A small contrastive audio-text model, trained from scratch: 3500 steps, batches of 128.
Rows from block 3 of the audio encoder of a small contrastive audio-text model, named by matrix and row number. Rows with one number within an expert belong to one neuron, the router's apart. Each number is 128 + 24 x the weight over its row's rms, rounded and kept within 0 to 255. All counts start at 0.
After each expert's rows are labels from the 100 clips, of 14976, where the router gives the expert most weight on average: "top examples" is what is common among them. Only what is clearly more common there than usual is listed. The data: melodies that start on their tonic, played by one synthesised instrument. In brackets: how many of the 100, against the usual share in percent.
# router: router (encoder.blocks.3.mlp.router.weight, 32x160), inputs 0-79
# up: expert up (encoder.blocks.3.mlp.up, 32x160x160), inputs 0-79
# down: expert down (encoder.blocks.3.mlp.down, 32x160x160, transposed), outputs 0-79

# expert 19
router.19 [ 90 135 162 118 114 105 107 127  93 125 111 147 126 101 132 138 116 170 111 111 136 161 154 115  98  99 113 148  92 145  96 141 133 116 121 116 161 126 181 138  82 118 152 145 139 154 142 140 122 148 118 120 115 155 116 186  97 133 101  97 157 204 137 126 174 136 131 123  89 146 124 142 138  95 105 121 101 113 107 165]
up.0 [ 90  63 142 108  92  80  99 142 110 132 136 101 117 116 107  56 124 167 132 106 124 163 131 138 109 145 140 115 151 130 118 116 100 139 141 145 144 149 144 106 140 160 169 133 125 150  98 144 118 172 118 165 142 139 101 150 131 112 172 126 140 121 115 130 136 135 134 131 147 120 158  89 147  99 141 147 148 109  94 142]
down.0 [153 148 112 119 121 108  96 153 113 106 158 134 115 124 123 134 154 143 121 126 163 135 123 114 134 131 123 104 126 165 124  92 142 132 147 122 142 135 153 109  86  73 153  96 113 114 142 127 126 142 129 146 115 141 167 147 131 101 175 104 181 196 168 162 161 125 138 107 105  87 129 105 120 141 154  77 146 166 125 161]
up.1 [145 149 111 125 100 152 134 148 131 160 119 115 105 135 155  94  77 125 119 122 152 156 146 136 114 123 147 144  99 106 105 145 157  98  66 120  92  99 133 105 145 164 148  99 121 118 130 105 113 129 110 101 138  76 145 119 165  93 110 129 124  83 127 145 139 178 134 131 150 150  97 116 136 114 133 121 114 157 163 145]
down.1 [ 88  88 118 149 158 116 125 102 158 121 139 149 119 108 100 114 157 147  32 148 108 153 103 106 126 114 155 113 123 131 137 141  93 106 112 135  93 151 113 118 131 125 149 119 167 149  98 144 147 136 144  91 115 131 101 121 160 113 124 155  99  87 121 155 129 123 156  87 117 122 126 109 118 135 175 174 105 142 133 140]
top examples: the note F (69 vs 40.2); tonic: F (34 vs 8.7); sine tone (29 vs 4.9)

# expert 1
router.1 [169 161 118  91 131 135 122 158 121 141 150 130 136 116 128 164 111 141 121 151 107 116 161 144 125 151 164 111 109 173 127  99 150 141  97  83 167  89 106 162 137 134 158  85  94 136  94 118 101 175 101 106 128 142 154 107 111 142 104 135 155 128 141 145 125 138 131  96 138 125 103 108 132 180  89  83 109 144 141 152]
up.4 [141 103 112 117 102 165  72 129 124  94 102 105 100 111 171 141 152 105 104 172 175 149 118 112 146 135 117 139  81 162  97 114 149  97  77 112 138 106 128  85 165 132 154 123 108 111 114 139 121 147 109 132 150 118 138 134 112  98 101  81 127 127 152 107 101 161 134 138 135 132 101 174 126 140 106 123 150 137  99 126]
down.4 [131 140 133 123 158 153 159 173 106 159 140 124 155 119 176 123 118 109 116 139 129  89 139  98 149 129 129 145 125 130  83 120 129 125 174 157 110 112 125 170 136 127 110 102  73 146 118 145 108 116  99 150 118 150 110 133  91 133 122  73 123 152 147 121 120 132  96 128 108 134 164  82 119 140 113 119 127 120 139 106]
up.5 [155 134 117 170 134  75 162 116 128 133 152 146 141 125  45 114 104 142 110 129 112 110 122 180 117 127  93  69 118 104 136 155 138 124 130 148 118 124 130 150 162 108 115  94 139 132 124 128 130 107 124 156 100 115 100 153 143 173 148 113 142 116 139  96 170 100 180  73 155  76 130 118  93 161 122 150 138 160 152  97]
down.5 [114 149  83 137 154 156 144 126 120 119 119 152 165 127 106  82 108 163 167  85  93 110 157 144  90 115 111 147 137  97 114 158 139 144 114 109 105 130 132 161 133 114 111 109 152 154 114 153 101 100 118 119 101 116 140 149 101 159 134 150 119  80 114 116 141 112 113 142 127 147 127 142 113 150 133 111 140 128 124 164]
top examples: the note E (100 vs 39.9); tonic: E (85 vs 8.4)

# expert 14
router.14 [148 131 135 130  88 125 172 137  82 129 138  95 166 122 143 103 130 130 115 132 137 123  92 143 146 112 128 105 108 108 151 147 138 112 104 114 168 119 111 134 126 124 169 101 116 113 112 135 154  91 123 115 123 113  91 150 101 148 140 145 168 142 102 122  98 180 138 119 126 149 123 113 124 102 106 129 110 154 125 145]
up.4 [110  79 144 154 134 139 131 117 175 155 126 155 136 119 157 128 129 124 107 125 150 152  67 142 141 122 119 137  98 129 114 126 130 139 118 129  76 148 119  79 163 123 146 138 131  96 107 169 117 120 144 160 108 114 136 132  87 115 168 154 158 111 150 124 116 158  88 180 148 107 133 159 120 140 151 139 106  89 182 122]
down.4 [143 155 126 144 163 174 126 142 145 120 101 146 126 139 133 150 150  97 101  96 164 101  84 112 151 156 128 135 140 131 136 103 122 124 119 152 123 126  92 108 125 154 134 115 132  97 122 113  92 128  74 153 125 146 157 145 147 126 146 107 115 128  94 127  98 117 155 142 113 129  96 192 155  95  93 117 164 106 137  93]
up.5 [143 135 142 130 126 174 141 130 109 120 136  97 123 135 107 138 150 134 124 148 139 120 104  90 154 148 125 145 115 152 102 147 167  98 130 113 164 145 114 150 135 118 102 112 146 138  86 125 174 136  96 115 170  93 145  83 166 127 129 133 141 154 107  96  72 123 136 118 132 148  87 111 105 175 136 112 143 147 155 138]
down.5 [103 111 162 108 151 122 101 187 150 116 191 127 164  86 151 115  91 150 133 133 120 128 154 144  83 154 179  67 138 139 126 128 110 128 122 137 105 117 113 101 166 164 186  87 147 120 129 136 141 110 111 140 110 128 145 144  99 128 148 128 114 106 122 135 110 169 114 115 166 117 172  85 131 108 123 151 136 186 171 132]
top examples: bass guitar-like (71 vs 5.3)

# expert 13
router.13 [127 136 156 101 132 116 127 160 128 125 172 161 116 148 120  93 134  96 100 139 127 150 155 154 139  99 124 135 168 109 152 143 129 150 137 162 124  89 120  92 116 122 112 120  97 124 146 157 133  91 175 115 132 121 139  99 132 113  81  90 154 139 145 108 142 168 140  98 112 150 129 110 127 126  71 142 146 156 159 104]
up.4 [115 113 100 133  81 100 133 138 105 132 116 102  95 109 129 140 116 147 139 146 139 169  86 142 147 132  93 145 127 145 133 133 121 120 128 134 168 161 153 123 149 105 146 120 128 122 165 103 120 109  92  95 140 145 112 126 167  96 141 121 158 147 120 151  92 116 149 145 112 144  92 155 123 129  75  97 161  99 114 112]
down.4 [ 64 136 120 131 110 114 108 112 126 159 101 122 150 132 163 105 116  80 121 112 144 112 151 135 106 128 112 126 105  86 120 173 171 165  84 157 121 102  88 154 149 154 138 118 143 134 123 113 172 176 133 105  87 101 106 152 150 151 110 137  87  91 115 136 127 115 144 142 169 133 129 144 124 122 115 143 133 156 158 145]
up.5 [149 167 109 149 135  91 160 115  99 147 129 109 104 112 102 129 121  76 109 113 107 141 119 136 150 144 146 165  83 126 131 119 143 100 137 128 138 143 121 163 157 128 137 119 150 183 104 107 100 135 122  81 146 128 139 123 160  84  77 123 144 161 133 110 118 116 105 131  71 170 120 138 100 150 105  99 148 171 115  90]
down.5 [101 160 125 107 119 135 141 107 130 158 132  94 123 118 149 142 125  98  80 106  93 112 114 165 144 138 149 131 124 117 140 129 143 152 102 123 113 113 138 108 151 130  98 103 100 116  88 136 160 120 132 106 139 141 115 145 136  86 136 145 123 133 129  88 142 141 133 156 144 129 140 127  99  89  94 200 158 150 160 126]
top examples: the note A# (65 vs 40.4); tonic: A# (27 vs 8); flute-like (26 vs 4.9)

# expert 11
router.11 [118 143  87 122 140 110 147 138 132 135 100 148 170 160 129 143 112 175 149  92  93 152 160 167 108 112 123 136 150 120 128 146 163 128 150 126 108 117 179 125 138 110 122 130 152 147 129 113 109  95  66 123  88  82 128 172  98 151  93 130 144 163 109 111 122 137 143 119 171 108  97 133 150 174 133 124  94  93 114 139]
up.4 [105 132 127 163 132 140 105 117 132 117 121  86  75 124 142 157 146 132  72 178 151 146 101  89 154 159 115 118 162 144 140 121 111 154 171 112 155 145 106  97 113 134 152 124 149  94 117 109 183 133 159  87 138 138 131 116 170 119 128 130 124 136 137 111 152 141 133 139  92 131 125 169 152  95 132 145 161 149 131 105]
down.4 [112 129 152 116 133 120 139 104 130 113  94 143 146 118 170 132 141 144 101 106 110 140 152  89 133 127 127 149 129 132 113 152 141 106  99 143 103 118  98  92 144 156  65 146  98 148  87 165 103 168 142 121 131 142 140 117 135 146 111 127 112  81  93 117 104 122 130 113 162 141 155 135 140 139 132 171 117  89 127 117]
up.5 [151 107  86  95 134 123 118 139 165 161  97 148 171 136 134 114 120 144 145 131  93 131 126 154 103 121 126 148 107 166 122 164 108 129 153 136 113 135 151 136 111 147 127 117 133 153 108 104 137 134  88 133  69 110 149 144 122 164  75 108 140 144 141 158  89 112 105 117 144 119  99 126 142 167 103 127 101  86 126 110]
down.5 [141 119 102 101 120 134 161 152 127 141 148 152 133 174 102 110 126 182 113 134  94 130 168 143 126 154 101 122 131 151  99 158 136 139 110  93  86 122 154 136 131 107 102 104 127 151 119 133 120 105 117 128 137 137 110 139 134 140 121 141 120 124 164 113 137 139 109 121 114 157 123  98  92 123 103 101 144 131 130 137]
top examples: the note F (100 vs 40.2); tonic: F (82 vs 8.7)

# expert 20
router.20 [ 89 141 127 131  82 108 120 130 178 160 155 129 131 110 111 108 145 182 131 137  95 125 139  66 138 100 131  95 137 108 118 111  88  96 123 129  90 136 100 111  89 138 103 136 106 110 128 113 140  95 134 112 151 100 159 146 144 140 112 103 111  97 105 117 154 154 112  98 144 159 158  95  90 103 144 157 122 122 144 146]
up.0 [148 106 135 178 117 136 110  77 140 150 118 123 196 108 133  78 106 135 173 151 110 141 123 104 118 125 117 129 139 110 152 158 137 122 100 144 142 101  89 148 147 179  92 129 168 136 153 110 172 132 132 112 105 120 117 134 115 143 109 151 134 137 106 142 143 119 149 126 153 126 126 118 133 131 123 145 127 139 135 154]
down.0 [111 113 136  99 121 179 151 121 129 104 152 132  92 134 134 103 138 100 141 121 192 106 121  80 148 106 147 112 175 113 111 110 126 147 119 116 159 125 138 113 119 172  92 129 105 129 132 128 122 127 109 152 125  93 175  97 111 103 130 108 117 149 127 141 135 141 128 133 173 132 157 134 147 116 128 131 113 131 125 169]
up.1 [120  64 102  84 166 126 107 153 150 115 151 118 150 141 122 126 122  83  99 119 121 123 113 128  90 133 123 128 141 143 141 115 110 139 139  97 140 151 125 152 112 102 112 152 118 134 136 125 103 120 118 207 116 173 130 132  81 158 149 154 139 165 121  99 134 101 116 118 170 118 121 150 140 158 161 110 131 107 111 131]
down.1 [137 124 122 123 149  99 175 107 117 112 133 109 110 113  86 159 137 113 111 113 109 132 134 146 136 154 163 160 136  89 166 101 117 131 144 145  96 135 147 122 132 109  97 125 154 106 108 135 124  78 112 145 128 103 151 154 103 150 148 153 138 145 156  70 102 123 110 121  95 182  86 126 143 131 132 135 165 100 134 108]
top examples: the note B (74 vs 40.1); tonic: B (32 vs 8.2)

# expert 18
router.18 [123 144 108  99 109 125 140 153 116 127 134 126 153 159  95 141 140 157 121 141 124 132 141 108 125 148 147 118 110 150 116 107 101 137 142 115 152 155 174 113 105 135 153 152 149  97 110 140  99  97 104 130  90 119  90 137 101 161 166 122 111 188 161 152 171 158 120 110 115 152 176 110 108 131  81  93 125 104 112 163]
up.4 [ 99 146 118  95 145 167 148 136 148 193 122 130 135 146  82 145 146 135 119 127 125 117 116 136 120 125 135 111 122  99 124 118 102 158 105 102 136 131  92 110 138 165 120 108  85 117 118  93 107 116 156 125 120 161  92 155 104  84 181 137 139 126 180 127  59  96  98  98 138 126 164 105 109 128  99 146 146 141 110 114]
down.4 [124 142 119 137 106 123 102 170 117 137 153 140 110 120 126 140 114 139 144 158 126 126 139 133 126 112 121 103 143  79 157  98 172 115 160  93 122  91 169 130  98 124 145 121 113 143 149 126 100  81 135 159 100  90 100 134 105  90  93 126 160 128 135 114 124 139 203 141 101 133 137 105 148  84 155 101 100 177 132 127]
up.5 [144  98 157 140 123 159  94 124 179 151  84 165 109 107  81  97 118 115 105 135 156 138 105 108 146 133 167 130 146 120 130 134 129 103 133 104 169 178  99  84 114 143 134 156 138  98 147  82 136 132 172 131 157 148 106 161 117 116 132 128 171 112 137 133 105 111 134 103 146 102 139  94 126 143 144 120 108  95  81 147]
down.5 [115 176 100  93 142 121 128 140 139 143 148 133 122  99 115 116 127 121 142 147 165  82 175  97  93  99 143  95 125 129 140 128 106 130 163 156 123 102 123 109  79 136 153 148  94  87 124 137 140 146 104 158 137 131 177 107 146 100 168  89 133 142 120  91 139 154 172 123  84 112 130 131 134  93 130 121 141 128 110 118]
top examples: sine tone (59 vs 4.9)

# expert 16
router.16 [ 76 114 157 117 121 154 120 104  95 126 148 110 158 122 117 137 160 172 111 100 112 157 118  63 130  96 176 143 111 151 134 122 150 149  97 113  97  89 118 158  89 102 111 128 116 126 119 141 176 144 166 127 131 117 118 165 117 100  98 133 102 158 159 102 133 138  87 145 154 133 167 138 141 122 146 148 131 111 134 153]
up.4 [145  96 137  91 178 150 119 118 120 110 133 166 108 182 118 164 127 137 126 124 147 175 115  96  82 116 153 186 123 182 150 124 104 135 127 161 118 143 191 128 107 126 139 164 142 152 156 125 135 128 145 137 124  88 190  96 127 123 138 165 112 182 120 109 120 137  92 129 139 121 141 128 121 100 127 120 141  97  86 117]
down.4 [157 150  99 158 119 135 121 135 108 131  81 115 155 126 144 142 145 107 173 124 160 114  91 146 113 136 123 109 127 131  61 117 151  95 146 125 119 114 120 137 135 102  93 149  95 154 133 109 126 110 156 160 141 125 130 100 129 134  94 100 134 117 105 105 108 125 124 137 113 131 139 120  98 165 120 186 157 126 160 148]
up.5 [ 76 161 104 148 124 129 114 103 115 106 114 104 154 122  97 104 124 141 119 175  87  70  90 186 123 105 122 128 122 137 128 150 133 131 109 183 150 130 117 155 147 127 116 140 189 125 124  75 110 134  99 149  84 118 125 126 137 162 128 142 141 117 155 114 153 109 148 108 171 117 101 142 101 178 127 155 135 135 153 129]
down.5 [103 123 145 144 109 164 129 139 143 107 168 112  75  85 100 123 101 173 143 133  90 107 171 166 102 137 136 111 161 100 103 169 146 145 114 165 129 104 143 132 158 157 138 128 149 146 105 116 126 101 137 108  99  83 161 152 100 147 154 168 112  85 152 109 161 131 149 142 143 136 135 129 155 109 150 120 170 148 135 162]
top examples: bass guitar-like (89 vs 5.3)

# expert 12
router.12 [141 115 148 152  86 135 108 138  97 111 127 159 136 175 114 182 142 126 107 108 113 101 172 147 127 135 118 138 171 125  92  86 133  97 177  67 107  79 146 131 172  88 136 120 150 135 128  91 147  79 121  83 148 121 148 121 132 141 109 108 113 175 153 168 136  93 120 122 112 145 123 126 134 148 123 123 130 133 111 160]
up.0 [126 129 153 200 152 176 140 112 150 108 101 142 115 108 113 147 139 115 145 166 122 126 147 135 115 142 131 146 132 118 125 186 165 148 154 115 157  81 121 122 149 158  94 133 111 146 160  99 145 153 141  88 130 135 157 104 123 102 108 117  89 136 140 154 141 126  97 138 167  96  69 167 124 146 124 141 146 127 164 105]
down.0 [187 120 178 182 141 113 144 120  83 104 175 146 127 127  88 155 130 157  91 139 106 130 106 104 155 120 114 157 136  87 117 108  96 125 178 139 153 104 119 165 216 129 145 148 159 134  99  97 144 123 117 107 109 105  92 138 159 117 116 129 120 122 149 181 139 152 144 127 149 131 130 115 115 126 109 135 106 115 131 116]
up.1 [ 86 148 121  98 125 122 137 107 110 158 123  97 171 105 112  99 153 130 155 154  72 127 145 123  99 167 120 134 131 100 120 116 139 118  75 102  93 144 105 144  97 119 123 131 133 170 113 183 105 126 132 112 150 104 152 103 132 167 100 142  93 122 122 153 104 138 155 121 143 110  99 126 148  86 132 154 109 152 111 142]
down.1 [ 74 137  96 113 114 146 140 150 147 139 143 126 154  77 145 104 102 131 151 139 121 108 114 159 108 135 132 104 142 180 127 135 139 126 110  93  84 148 120 112  74 122 145  78  89 103 142 107  78 144 103 156 167 131 143 145 163 114 135 156 131 119 124  70 102 124 142 127 160 122 146 142 146 133 172 112 165 145 131 112]
top examples: the note G (100 vs 39.8); tonic: G (88 vs 7.9); the note D (74 vs 38.8)

# expert 5
router.5 [ 99 100 120 118  94 127 125 166 103 103 149 133 131  99 137 109 181 156 105 142 144 127 135 124 110  89 104 133 141 159 100 124 132 115 152  87 120 162 147 105 118 117 171 159 118 127 159 124  93 132 148 153 101 153 107 143 123  84 119 100 122 123 160  99 120 155 122 148 133  80 182 141  71 135 102 127 129  86 151 108]
up.4 [127 140 138 112 171 137 139 121 121 117 120 169 111 181 136 130 127  96 128 175 123 114 124 129 152  93 109 144 155 139 117 128 129 141 155 107 146 135 144 150 137 121 101 130 126 135 157 114 119 147 151 125 147  97 119  84 148 152 131 148  87 130 170 134 111  85  96 105 179 129  51 117 137 130 152 142 127 118 133 112]
down.4 [162 159  98 146 124 126 153 105  86 131 151 131 153 189 119 147 128  95 140 127 113 139 120 101 134 113 110 156 128  97 116 149 175 104 134 174 101 102 113 193 163 135 103 161 174 127 107 137 128 122 135 114 142 118 114  86 150 132 122 131 134 133 120 118 132 104 122  92 129 130 131 123 124 128 117 143 116 117 139 119]
up.5 [131 139 126 154 179 133 133 125 103 125 124 148 149 147 116 134 116 124 144 132 140 110 171 111  88 113 140 106 128 181 147 113 134 146 128 125 113 163  87 119 122  71 106 148 132 134 154 119  93 166 109 122 144 147 111 120 118 118 127  93 132 162 126 161 151  98 208  92 139 137 118 151 195 164 139  96 149 120 126 135]
down.5 [113 148  84 159 133 112 139 138  99 137 157 185  99 138 122  96 132 129 109  92  98 115  90 151 142 139 147 105 155 138 167  79  72 142 166 172  81 152 165 149 121 131 115 143  78 104 139 141 139 127 138 157  93 152 143 111 129 137 126  90 148 138 114 163  94 164 133 111 109 145 160 115 137 112 122 135 109  83 104 135]
top examples: the note C (67 vs 40.6); tonic: C (39 vs 9)

# expert 7
router.7 [137 129 111 122 184 137 136  92 153 118 121 117  93 104 127 150 111 136 115 162 104 129 115 117 118 137 129 120 149 164 140 155 129  93 133 105 117 161 105 102 144 129 152 152 123 183 121 129 151 177 121 155 166 154 117  89 110 121 117 184 110 135  84 117  84 108 145 145 103 102  74 145 114 116 167 135 127 103 106 154]
up.0 [129 168 105 156  97 167 125 172 117 154 128 110 120 169 119 159  87 107 171 149 116 114 173 154 172 150  96 120 146 159 139 128 208 123 134 165 154 102 146 143 148 110 165 105 105 154 111  89 109 128 137 120 103 131 150 140 171 137 109 127 114 110 100 171 118 138 146 125 127 148 169 109 131 135 110 129  89 152 112 145]
down.0 [149 134 134 145 126 122  81 119 181 119 130 131 124 166 114 114 150 178 109 125 134 171 116 120  94 127 115 111  91 131 124  59 137 131 160 157 118 129 176 139 131  93 164 141 121 129 151 143  91 134 149 168  86 135 138 144 122 142 147 108 139 128 163 152 177 106 128 149 132  82 108 114 102  76 116 107 119 126 131  84]
up.1 [129 103  92 114 153 152 128  70 109  99 142 125 104 141 148 139 136 120 125 148 105 103 131 155 145 126 139 130 157 156 135 162 121 124 139 120  94 139  82 108 122  96 143 127 112 163 162 110  99 152  76 141 152 125 113 114 137 102 171 157  91 134 139 114  84  91 116 133 117 115  80 197 131 129 157 121 122 104  92 107]
down.1 [ 95  93 161  97 171 127 137 105  98 129 142 121  84 116 156 159 143 136 142 192 137 111 136 107 100 138 106 128 143 201 159 138 159 171  97 131 101 126 142  80 102 163 134  85  82 108 128 116 139 181 108 162 150 124 112  94 130 140 132 168 138 163  91 178 120  77 125 151 146 137 126 130 131 126 183 100 118 131 109 124]
top examples: the note C# (100 vs 40.1); tonic: C# (87 vs 7.9); the note G# (67 vs 40.6)

# expert 3
router.3 [153 127 128 108  93 143 147 176 111 107 104 121 138 172  99 124 123 107 114 135 153 100 123  94 155  87 108 131 112 106  95 113 108  59 164  93 128 160  83 122 116 118 126 123  88 122 119  97 146  95 164 148 167 126 166 135 117 115 175 129 157 137 122 127 134 116 154 135 111 138 131 161 110 153 131 120 116 178 146 107]
up.0 [118 155  86 123 146  94 175 133 127 108 148 150 169 160 137 135 109 106 133 104 100 146 180 108 151 128 123 141 115 129 133 117 162 148 142 171 105 100 172 122 162 127 128  57 117 137 113 138 122 103 151 122  99 155 117 137 101 131 138 113 113 145 158 110 145 106 123 107 108 119 119 132 131 132 112  90  94 168 135 154]
down.0 [116 124 129 130 130 113 123  94 156 136 122 134 115 167 137 131 135 116 124 134 148 166 111  99 118 136 128 134 132  99 163 118 122 156 135 143 139 125 163 128 114 164  91 123 139 142 164 143  95 123 168 130 109 123 141 157 153 115 116 138  78 127 145 115 103 158 104 138 140  99 145 131 190  86 111 152 105 172 149 113]
up.1 [133  99 169 155 134 148 116 118 124 130 157 137 128 113  82 121 157 168 110 140 112 161  95 113 113 113 137 114 120 116 103 127 149 149 160 101 132 130 101 148 137 104 135 153 146 145 167 117 154 145 131  94 143 110  83 157 117 146  95 169 137 165 118 131 163 137 131 117 128 140 113 125  99 123 173 156 137 127 136 125]
down.1 [153 155 130 160 126 100 133 123 103  81 100 103 149 142 112 154 106 117 166  95 104  98 149 145 114 155 151 145 136 142 125 132 166 122 138 168 121 116 167 113 113 108 100 152 130 113 168 147  99 119  94 156 129 128 156 147 152 148 138 120 126 142 115 135 142  91  97 147  76 105  71 133 100 134  91 164 131 124 122  85]
top examples: sine tone (42 vs 4.9)

# expert 21
router.21 [120 152 100  94 117 117 143 122 140 138 108 153 158 125 129 132 150  69 100 155 128 135 107 138  86 146 133 110 152 125 152 115 105 102  75  82 144 120 110 114 133 159 132 151 123 147 129 132 138 138 145 123 168 131 125 151 121 124 101 102 137 118 147 137  85 100 140 137 107 103  94 150 120  81 104 102 165 160 144 160]
up.0 [124 156 140 108 144 139 148 129 213 139 104 101  84 156  94 154 102 134 114  89 109 138 141 141 157  96 105 112 138 132 171 117  74 140 107 121  85 145 147 136 144 120  95 137 107 148  73 128 121 117 176 160 105  83 143 130  78 119 148 129 142  84 154  89 148 133  95 156 167 119 157 106  94 144 109 143 104 122 121 118]
down.0 [139 173 164 152 147 144 134 132 141 148 109 123  66 174  98 140 100 135 133 129 134 114 119 144 142 123  96 134 133 103 163 148 130 144 108 136 132 140 144 114 197 104 163 114 152  94 154  93 104 105 151 135 106 139 161 157 142 142 101 108  93 149 103 120 163  93 124 135 102 180  79 161 142 108 111 144 106 130 122  97]
up.1 [138 116 107 104 160 115 155 109 129 163 123 129 155 134 125  89 101 129 110 123  87 132 108 117 111 136  99 109 120 148 121 108 110 107 168 115  89 135 119 155 115 143  79  96 138 182 120 162 153 155 117 121  93 126 136 125 118 115 116 131 157 119 140  87 118 146  90  94 100 108 138  87  98 132 113 115 120 145 125 105]
down.1 [ 89 139 100 149 145 103 107 137 133 136 127 127 116 133 126 149  83 112 104 110 126 129  76 144 192 118 134 143 126 137 174 138 128 138 112 164 145 105 130 116 153 118 144 151 151  93 122  83 115 146 126  98 126 130 176 134  93 153 164  91 121 183  98 158 142  84 146 107  99 176  82 131 111 153 139 140  94 134 130  84]
top examples: the note D (100 vs 38.8); tonic: D (86 vs 7.9); the note A (70 vs 39.3)

# expert 31
router.31 [122 133 156 169 137 134 150 114 133  90 145 128 111  75 174 101 151 125 146 136 104  77 110 166 102 157 119 115 157 127 126 153  96 152 172 149 111  82  98 144 141 133 155 133 144  91 143 133 151 106  93 127 100 115 134 100 140 143  89 107 119  99 104 152 181 110 127 132 167 114 143 115 103 101 137 129 168 116  91 130]
up.0 [122 153 138 158 127 137 111 116 100 128 152 124  73 123 141 129 104  94  88 159 121 124 107 150 123 117 105 156 146 100 124 157 119 120 163 144 120  90 146 123 192  90 121 101 138 110 133 163 131 136 112  92 136 149 146 127 187  99 128 128 114 136  75 160 165 165 141 146 151 119 119 134 126 135 112 122 135 142 166  71]
down.0 [174  87 137 223 127 130 117 162 110  93 132 139 118 115 159 161 153 158 129  98 175 154 108 131 110 159 113 157 171 130 122 134 127 147 126 111 163 115 125 135 123 131 158 107 193 155 111 115 150  95 118 111 130 135 104 173 118 106 106 117  87 153 127 175 137 126 116 141 158 123 142 133 123 151 101 118 137 122 151 108]
up.1 [132 138 122 101 103 152 132 117 133 150 127 105 133 121 111 143 134 173 104 157 133 129 181 131 168 102 175 128 127 130 114 117 144  88  94  82 171 111  95 157 142 111 121 143  91 134 104 138 142 108 126  59 174 130 142 143 149 143 125 166 106 104 113 118 109 125 126 145 122 107 101 120 131 152 176 120 122 171 164 133]
down.1 [157 187 105  86 127 164 101 124 132 161 112 145 109 164  75 139 137 105 144 149 113 141 144 143 154 121 137 124 108 134 125  98 103 138 123  96 108 144 113 139 129  89  88 143  74 102 141 123  91 120 160 132 116 114 200 140  97 129 139 195 124 129 147  93 134 165 121 150 118 131 113 156 106 153 157 131 139 118  98 144]
top examples: the note G (100 vs 39.8); tonic: G (74 vs 7.9)

# expert 26
router.26 [106 153 145  73 114 100  98 143 128 144  74 153 140 108 173 110 163 130 120 124 122 124 109 101 126 116 111 150 111 133  91 108 104 107  98 112 117 149 122 150  81 113 116 128 139 113  96 137 120 137  99 121 118 104 174 137  89 116 111 146 111 124 108  88  88 108 115 159 117 177  97 157 110 167 121 120 152 132 120 123]
up.0 [156 149 111 143 131 120 142 115 111 134 120  94 144 144 144 104 131 108 159 168 128 130 144 128 138 157 103 154 105 160 144 132 145 154 174 124  77 124 141 124 139 117 137 127  94 183 167 180  84 129 144 128 137 120 126 101  89 141 112  85 127 144 137 136 131 110  58 130 148 164  83 112 145  99 113 113  96  95 110  91]
down.0 [113 130 118 112 144 145 127 154  71 132 169 127 148 167 147 152  85 127 140 151 151 135 116 105 155 165 122 124 125 152 117 130 166 152 165 103 134 165 121 140 148 141 122 112 139 160 134 120 166 110  92 149 136 157  99  98  94 142 123  86 101 148 156 126 129 118 116 118 136 113 107 126 120 151 116 102 196 137 131 122]
up.1 [146 126 130 115 125 121 157 148 140 165 167  99 105 166 151 125 105 125 134 120 111 147 135 126  95 164 150 134 134 150 140 150 118 164 158  89 163 136 153 117 135 134 110 127 129 123 166 166 139 131  90 160  74 179 121 150 161 126 108 101 150 164 150 108 141 127 134 146  76 137 139 120 136  49 119 134 139 154 127 115]
down.1 [136 100 151 117 126 105 142 146 113 148 140 135 152 164 174  96 116 120 186 127 157 130 166 112 102 113 111 140 112 122  73 121 133 121 140 128 122 130 155 134 130 121 114 134  90 161 139  83 108 155 126 131  84 156 121  96 107 106 149  95 139 180 144 130 147 125 139  96 142 130  93 115 126 147 112  80 147 118 114 135]
top examples: the note C (100 vs 40.6); tonic: C (80 vs 9); the note G (65 vs 39.8)

# expert 15
router.15 [131 104 117 150  65 139 120 161 169 108 104  88 128 171 111 103 140 123 101  98 134 103 127 141 188  91 144 116 162 130  95 119 129 113 128 118 141 150 137 139 116 101  86 113 108  86 122 141 116 113 136 138 125 144 174 122 133 106 185  94 138 131 143 155 104 107 159 118 124 123 124 124 133 105 119 142 117 135  89  91]
up.0 [155  92 100 156 120 142 118  74 108 127 101 125 135 154 111 143 114  91 111 151  98 127 110 156 126  89  99 119 149  66 152 143 114 145 143 124 113  85  72 161 147 114 101 116 116 154  99 112 146 107 113 107 160  95 168 127  99 134 116 142 102 117 135 131 124  97 143 146 163 152 117 177 125 126 114 137 151 125 135 122]
down.0 [126 131 141 113 145  97 113 140 137  79  92 119 124 113 149 132 151 121  94 134 163 100 102 129 172 111 130 106 135 116 104 141 141 148 112 118 151 136 127 146  97 103 109 142 114 115 200 129 114 150 117 109 144 166 139  85  70 102 174 107 166 117 173 109  87 125 123 119 139 153 126 131  96 178 127  93 131  77 141 114]
up.1 [119 129 168  96 123  97 104 158 129 123 129 140  81 136  81 113 126 147 111 128 143 122 104 105 125 147 127 159  77 158 106 121 152 150  95  92 154 149 157 109 118 146 129  97 142 148 169 119 112 144 147 116 112 141 124 150 137 119 122  90 167 177 157 125 130 136 156 121 103 116 118 119 122 115 118 122 131 162 103 115]
down.1 [144 137  88 153 111 150 136 116 114 133 134 134 115 124 101 112 162 144 115 133  74 101 105 120  78 160 134 151 143 151 133 128 131 119 134 134 122 122 139 112  99 127 158 106 159 144 151 154 109 129 116 135 146 176 118 110 139 104 124 102 153 160 110 146 141  95 153  71 124  98 114 131 137 128 136 104 189 106 102 158]
top examples: the note C (100 vs 40.6); tonic: C (62 vs 9)